Weights of a small image classifier.
Training: 8600 steps, batches of 128.
Rows from block 4, named by matrix and row number. Rows with one number belong to one channel. Each number is 128 + 24 x the weight over the matrix's rms, rounded and kept within 0 to 255. All counts start at 0. Numbers have three digits each.
# convs0: first 3x3 conv, stride 2 (model.blocks.4.convs.0.weight, 144x96x3x3), inputs 0-5, a 3x3 kernel for each
# convs1: second 3x3 conv (model.blocks.4.convs.1.weight, 144x144x3x3, transposed), outputs 0-5, a 3x3 kernel for each
convs0.36:155131141136144148147124105136117134119106151118126139137100136123128174140104143147136119149119139128104142123134116132122091128182101152104131142135097124116125
convs1.36:105153164100126125157097097155154126123098159148141089134075138117096162116111087140112124099128142099078124128112124083127090123130114113134122129155103112137131
convs0.37:092122105123148090128133147148149107152136132138150147130095148134116099120127128109125150148091130153147136100173129122125141099095135118141152117130121126159107
convs1.37:144180087128145106114140133175166137123116155141139090106098127128101081138136112165144144174139128135136114121141101160131136147105176124130132155115100160126121
convs0.38:125076136115121125124125167120135121100127109176143119095146143161123170116101122111157119126159113148150122118127114146171144107126101095192105118122071147099120
convs1.38:128147137128142139125109126134112152174124134176092114117135162170102119096126138115112108118135147163107111110116117103126112136094130142120140140128130113122111
convs0.39:125135068161098124126161148121083145124155183155191140139139105140090133136119139148140127124103170098085083136151128116133097149157130126152127125119159063136131
convs1.39:116133116144093132167119147162106115154126173145126158097151086139159109105130132158120128116139128104127176103132131139165125076130134107129123172141117126164137
convs0.40:136168137122138107100121142135108150135107139157098131136136126149127133123132134148099110124131146124110129146125096145106121130123136122127123105103119173138090
convs1.40:101124107159106151125098121159096200113197143135112119101123121081159159145131128119184104137130156123111120092098108080140133089150131102128119122133134090094090
convs0.41:114154156115135141133100160155104089176123129157101120117176091131142122190131166144151115132083129138136114147110115147110130113175118195130106140128141126108194
convs1.41:143142097164062124115133155128127122147095084184110079127139122137110146137139146157130054142153146084138098118120094151127119134130132140110130083141133153128138
convs0.42:130125135139124129148156101129127190084145178136112147089178166160125108101119181131140120106143109141122149134097149123104136131134139148140136095172131192136143
convs1.42:076128139149116128139128128112139191109111122145128091142140121168133158132141137093134119166125129116107173147133158117114109131106117177128114146145117112129124
convs0.43:124114129118153113100140150133145183130107157147132121151091130110144122154116126127140105146117132101100122100148121104146148127112123128143083156104090107163103
convs1.43:130137172168149106111166108134127095150141095137108104159101110084143091130112115134141098128092083150136119139143160128083137167117142158152136137123155132108121
convs0.44:132080127123070146166148154158162186168140086128088101127137147123117101121104106168095094145153119173121074076139109108115163121126141152159099156092081157133131
convs1.44:120155113132138140144105111147093140052070171130178170117171130147156133088135141146134141122118140087131183123112172125131142120111119134110156126134131144132124
convs0.45:156133131136097150122159136170131096120099097149113163139115162123176124123105139119150134158137147143123160098135141132125131126120148156138152099100132112127095
convs1.45:138119148119074125125152114121138163142154103150114121153122110114101125100152094113157154117147146105131147097097117088112154130143168127136125104164095159090151
convs0.46:070143143090146138150098117123131125091145151123135180121144105111141139127146109121129119149147136081130092164145106107119128132130126116112157129099118165102139
convs1.46:127122118121120112124114180119186128135140188125109109143111130126131134136095160123160126145110124103151175122102117134124163112141136117090120111093096151138096
convs0.47:133130109161140106120120145131109126122138138134124136152122136118134109149128148127105124116144147101090131126093138155136108139128106130128132113122158141137124
convs1.47:115145172155108122138125130124156164137134133151111134135106131157091108149118118117147117145150167084130127115177082146114114124098117121123134070128135149147119
convs0.48:101159151168128124172147105187141132185136102157108051074137131147205074166167049094131150118126139133108077160158170125115100128096119112133139144130134102112199
convs1.48:129131111149096111189102152122074168124090186119080111130161129124137130115133116116130075152152210094125081138113138095126122071142120118142146125149140099136108
convs0.49:082159117119154115080144111160169123140153152138115177143082112146160124110099117139104109158195095146112138090140097117103134121123166157161141139132156132154122
convs1.49:151148136155156122113139107136116144128140118157151172136151090157117139131115153124143192122121181159157106109124153117105102141117109122108126074143113102140165
convs0.50:101113149098129132145129153124159111139130112119151134137121128087107099144129121130151156120104141102176109142091146156100120119119138115148151141139096098141116
convs1.50:132097120142116097120119114152154162169127146121115133116148096136132134103112136126112128157091143130159152097140154108094139160143131127114120152124094157106091
convs0.51:149164139152153117123161124105139143154212166146196234125133142118104092106111166186129158083122148105058124139120123156123117106135157102076109139114092135140102
convs1.51:097126103146134125145123151132071142140105149106146148155129142140109110150133158127196143190142116146082184127137115127127117109110149148158159136157160115143144
convs0.52:085123149138118122098167144098129161174133151127109108122148138103117151125149160123138093142108130154107090109131141186126154119126100114160109115106097103156171
convs1.52:117115144091134113150105109146164097168134107154086104125144109139112131121101093127172123120148110122114154136124114105127157120117109127144129143143156128127138
convs0.53:117136106137126136129124125173149172131109167110105116146120126134134154147069107171140125147160121142088106138122147125152096148126120154120115094132113115101135
convs1.53:080104120122130157126097132147161139109154113147095147123179130101125119123148131128127115110117159161146125170115091121124158080149125117103152113148122097125159
convs0.54:107154134143153157096149112111112086077125078086148086115115149136144075130074154137142136164102099110126129092140127119139132136113149121118133167137127175138104
convs1.54:138109116117113102153137130105124126104068089092137121138142130129125126106111122094086115164135133100105143150117160139130160127153121110104140126155104150100141
convs0.55:114133108118153106100137102128147122140150091127058104125119126122099142105099148089146158150162142117109158119093134152124139110098139173110118139141110067138111
convs1.55:139127127119138167125141120150156134108158124158134182150164117156088109130149122151153130164127139163112138097116152139135142106090120125140144095119159158112111
convs0.56:111164080141157099115149111096123142092121117124110125145128115113147135107123127113125111103115117097133108139140128123127116130127105122142117122142116171080158
convs1.56:145132126110102118132127082125135101135142130126092085099159136159107126145125136116159114117125138144118125137098133100121158132147135150137157148092129120130110
convs0.57:071105144097158111121096142128081105141080119154169160125151118128114115162127115123120121086129160148102120134124125150135138111156137123146147127151104118145101
convs1.57:105157159128080115150117115086108157142108167116154143092150127134133144096071136115107145112127102135158101149114107145125129100127128159099091147124089097150130
convs0.58:122154130167091130148100147125124150135132161130120145104102132123113144138060148160098113126119117120114139126133148131130144176147115133120114151129133128126159
convs1.58:128101149105123148120146153104110138183155133117133128161140119152150100135125104131127111124197142098105158147125120131124103115114138139140124152128143160106092
convs0.59:122116163154140108132128128107109162127165123090101178122116117139136092148103122142125149113105102126112159116139141134106134141143115150108138175110118120136106
convs1.59:103115133116112112125136144119149128104154100106178124136132164136125110099105132122099134118141170128179111128149143175167156155112124131104098121105108129148121
convs0.60:152089128150110146105134123142191115107138119140089106126115180119137112151097114113107097155092154141123150115127110068153113146114213142125105106172117138118139
convs1.60:136095152144162119131135089153125116126085114166121117153149144148132141117131126109132139073102142160109075133107143123109104143135112124128068117100139142106103
convs0.61:163116137104115140125177133126161131169159132169170164138128103105143165158104146126106107137162130130148136136163123139138101141104140147112106137159088136113130
convs1.61:115115128106152144145147113156147122122117142125129145093161126173128109168123091138175081148133094129126151128099149143108143141141130157149144144119144147081133
convs0.62:087139159143134138146152109131160100166067108101098121117144210124143191149083107131139107114120175123148110120119125133119099132110157147132188131092161136120143
convs1.62:113126142170099108136134112126156145120117102138113152124126138144103122088123132144128107160123112130125113160133115120145145135151142134091124110126097165112146
convs0.63:127140144115193121119118147141117144204140145108089108120126140154154148179138104095124192159136077089155120150101082106140147165153111135091139155154178141134139
convs1.63:148131116140146134082132150143156096164176079103088147098155139115125144136129159120164160100113179076077185172156143140114137116143145128142147143138112136104136
convs0.64:118153095107124108135120150125108144165056141154121135113178105109098128158139111156129128095089148134129095134150157118121126096181108113146158117104142127138123
convs1.64:129117109085149129073122133135152134116180159134200124109113105120114105160121127140144098093137160142110121112112092129119128142098128107134144131129118119086109
convs0.65:154129109105132148114097100119123114153119144141101135131127124131129111076108126119115095141102182137122101125120154132107126106133150117121118154149133135150110
convs1.65:131152149122145157159117128123178162151122118083131094124119093123128142138120148068114115117157136137092106125127097110147091114139087153138142138116125109128141
convs0.66:118090107165137146151110122138093159130172156136110174116125119152140117098125162160140085154093137136134154126116123140102113154132110120130147123118133144091131
convs1.66:131148075122100114116141132127170129101106172126121160114128135111130100119105133127109091152118090149117149123133128132094124123068161160093154118163133135137136
convs0.67:107145150109115152148126133147069099160101114111140111142129137097136138138093151143134143159181092141120144129120111082114158132143113158151130109154129114163136
convs1.67:115101137126105108133138133165158154119140098145127100129127113133135137146123101150124093150169131133120170114140125167148125116129130120122120153123148111116129
convs0.68:087115126109151116138146101142139135120135148087081095100103123148197133136121126122101186109187117135132162154107107142139126144092163121051101129156117118092122
convs1.68:147129099146130172152134150135102068073036156133139143127140109123118163173143111052065084102161072149141083124120142094088162116125159137117111130192153110130118
convs0.69:134143134145144107104123104147102141147140114106155147153161104131129116105135096123112135130136129127133117120078159110153110156106126118103109136138126107120122
convs1.69:115150132115106122122101120132166124125182116126146162129109158167152139118100133151122147135121105134157158119115130139152145094133120101115110116127134123127099
convs0.70:093111118102130133119145163162134150066069138104054088127144103153147120131144118143140162127092046103119152135122111114119162115141135162139101159149103109131092
convs1.70:135158114125122099125126138082054114142110134144139145141123144146124153158123140151139114126150170128144127141115115171126146105150142121142120143141108135151124
convs0.71:116108109108141134143135133178114157147095163123144094137140142118126167131099125156134122105166144124096116129108096128109124125097131118162144094141078132172140
convs1.71:118142113101140123110121107179080136115086147114150171074120126127121100124101150139123136113134089089165120160137099151142109099110101132094122123074130106116139
convs0.72:149115105112112138146148127165122123120081116164149103120115097129191106127110117147091100146157142116135120137137125136115119134109140153138136110133093107096118
convs1.72:138133135139083143129098168157162136151070135103098163115123099087128156112106131123120149194165100147126163096116122135149114104159119108140094105110093151138106
convs0.73:200137100128150065152154101161151109149132066103107123159117149128120170136154110152092168115111130146136137121102118107129106135105110146142122121132119150146160
convs1.73:137136139112139119155095126105172109153153092110186160126142148084131103135131148095084119132109162118127137141137096123132127115110153155108117122112116129145129
convs0.74:134120151109102127157125120120123122120158149197152098149122151105169097113091081110110082123090131117162158143127078137127133137132144109203102117110102104162108
convs1.74:201124109136088137121125129100200110162148144123150157097181142135154153123140144130130177172128166113146156113129136112180144102146118110097124116077149143146175
convs0.75:153145129136141116138118169119086099073083107133129179136095171130134100087103103177115123099136114125104134127158130150100134075096108129163127135160145119141103
convs1.75:184098108084138168161116094135107168138141145130168109159115108134128124102134091153108156136097092153168139117128170131120115175118117096144157167138142144097137
convs0.76:104154106163134119104112121123130136154116086102120072132170108121153095113127138168153116142121125140152147155108125103117146110132127118143164130162120093154130
convs1.76:093136150124155102122139124160125164100162138074160145115115128106114133131111125123114162076162101115070152133103152121130137133147144116132108105147096144093128
convs0.77:078140103088186125145149120116210117120212197111110136154115097124084147143147162078127151109120139097121135155121136142077155137151136154094148121167159178145148
convs1.77:121078122120161128149130149111114142091124148105143156122132146117108135124151117125147148143148131129138189113149139118117147084130127143119126165116104102107109
convs0.78:136099099113113128178119153103121159122128143128109147116135110117113168133120132152116162127140135140162093138203097140094166141149113133104160128149125117140119
convs1.78:146160140109120097129135127156118115121181102136141129121117147146139116102118129132099116076121151128140111114133137102161123112156127121145125137114087133148137
convs0.79:113150162081121085116155117142154158188177131179148109136156118087152121148107156148118132122159120172100126141181101116161094165124122114167151134160114128116140
convs1.79:095112135087121153110130150134166134138175101152146107102128147112108109120132102119158165123166156110143148141082160076145143128126147136147142118152116130133126
convs0.80:126123144103127136184123116154115104132140157130140139097145170100121103132130093118142166109120091118112149127122145089106115132113102143146144132147145134136119
convs1.80:151163129104162123166125130157185089118113156132119108114091079116166160128150111137139161124134156101164090139125104144137146123115118129141093170135139088124144
convs0.81:124118145130098110066123095137145099144155078163163138131108106128123068178147113128119135109147104142131083091116173116111107125129146149125119150148146129140113
convs1.81:102123125173141141113082153116146140161152162115166139167118136095137108117135147123119122125117146160116143133124123121130134144123143124120143136112116136126130
convs0.82:105144118124121148138145125133176137095175164113144129135091086081153127116183109146144121115133089105135131099150108163132162126132142153129087152125136090135121
convs1.82:166120153095149116162148097117095136148172176163138136127137096135117134134139127071148149140156170145122113131126131122117102143164162096124128157136153110101134
convs0.83:180144058100097073092115132130160125163184123087147163182064119110119144093155151119138119152130123107106126131137128114129085155157139107137141049128133071152073
convs1.83:127122166098084133139097071098189125111148191120098122124121100124132103103134114114159149110186192217159069119136119107126116143115122106101126129140157120119127
convs0.84:133117137066146146108168114137109089129118129145134148125112127146161133128120119156131165121170140136130112132167113127100112097159108158139141135145147120119169
convs1.84:165171157134100111151137145161174136121213170150132144128125171125118173131114138105148144129127113146124124115140085126117110135144121139098122166128124108156132
convs0.85:149139118152157134092177110132144074082104155155094153144114146110141148080125105124065122140158109131124158147095142111139092126132144159131076107145133101148155
convs1.85:111103113111116117120132126169142144151133125088126175135126135114127120108112110133181095131087124147106142155149097165122123099124120144125134097094126076131085
convs0.86:116117087102094141120127165105191125130139158143168143158115140134092085134133124125147130117110123119160110121138124121113179147149128117111104115126160135134153
convs1.86:096122141095144100148137119168161128157115112136166109094106105111130131134149141110102108124165137101080109110110110120142165152096153130127138145096137128140161
convs0.87:133171107131130169145136137109133151143114105084140149159087153127136124113148077080107117141142146104121099137151091147110120095137129091144131122156130136135129
convs1.87:127145152119157156126139103133157133153146131105173143106129124135125138140123097095160141113130093134145108152108103112087123130127124124135095102130106116118135
convs0.88:131112156113135137124100149125152150175151176150128153150092132110133116137082110114109138134110129144148106141085106117159126142109204094128148145145151110143163
convs1.88:151169118164111133105119118143093129130099113075116094112103116154116122123152109136103078121097127166146093147166122127119129162152127142135125146135133156127160
convs0.89:116146130095141149113156115184144152087098095096071162118105116100123098081169145123125129138114111163124088115134075139121151132162090100135117115114116102139126
convs1.89:136170126061123110098094129137150111151091115168141168090121121137119148137119141092097108180116111172113100128114099134131113132119122107109148124121159165113148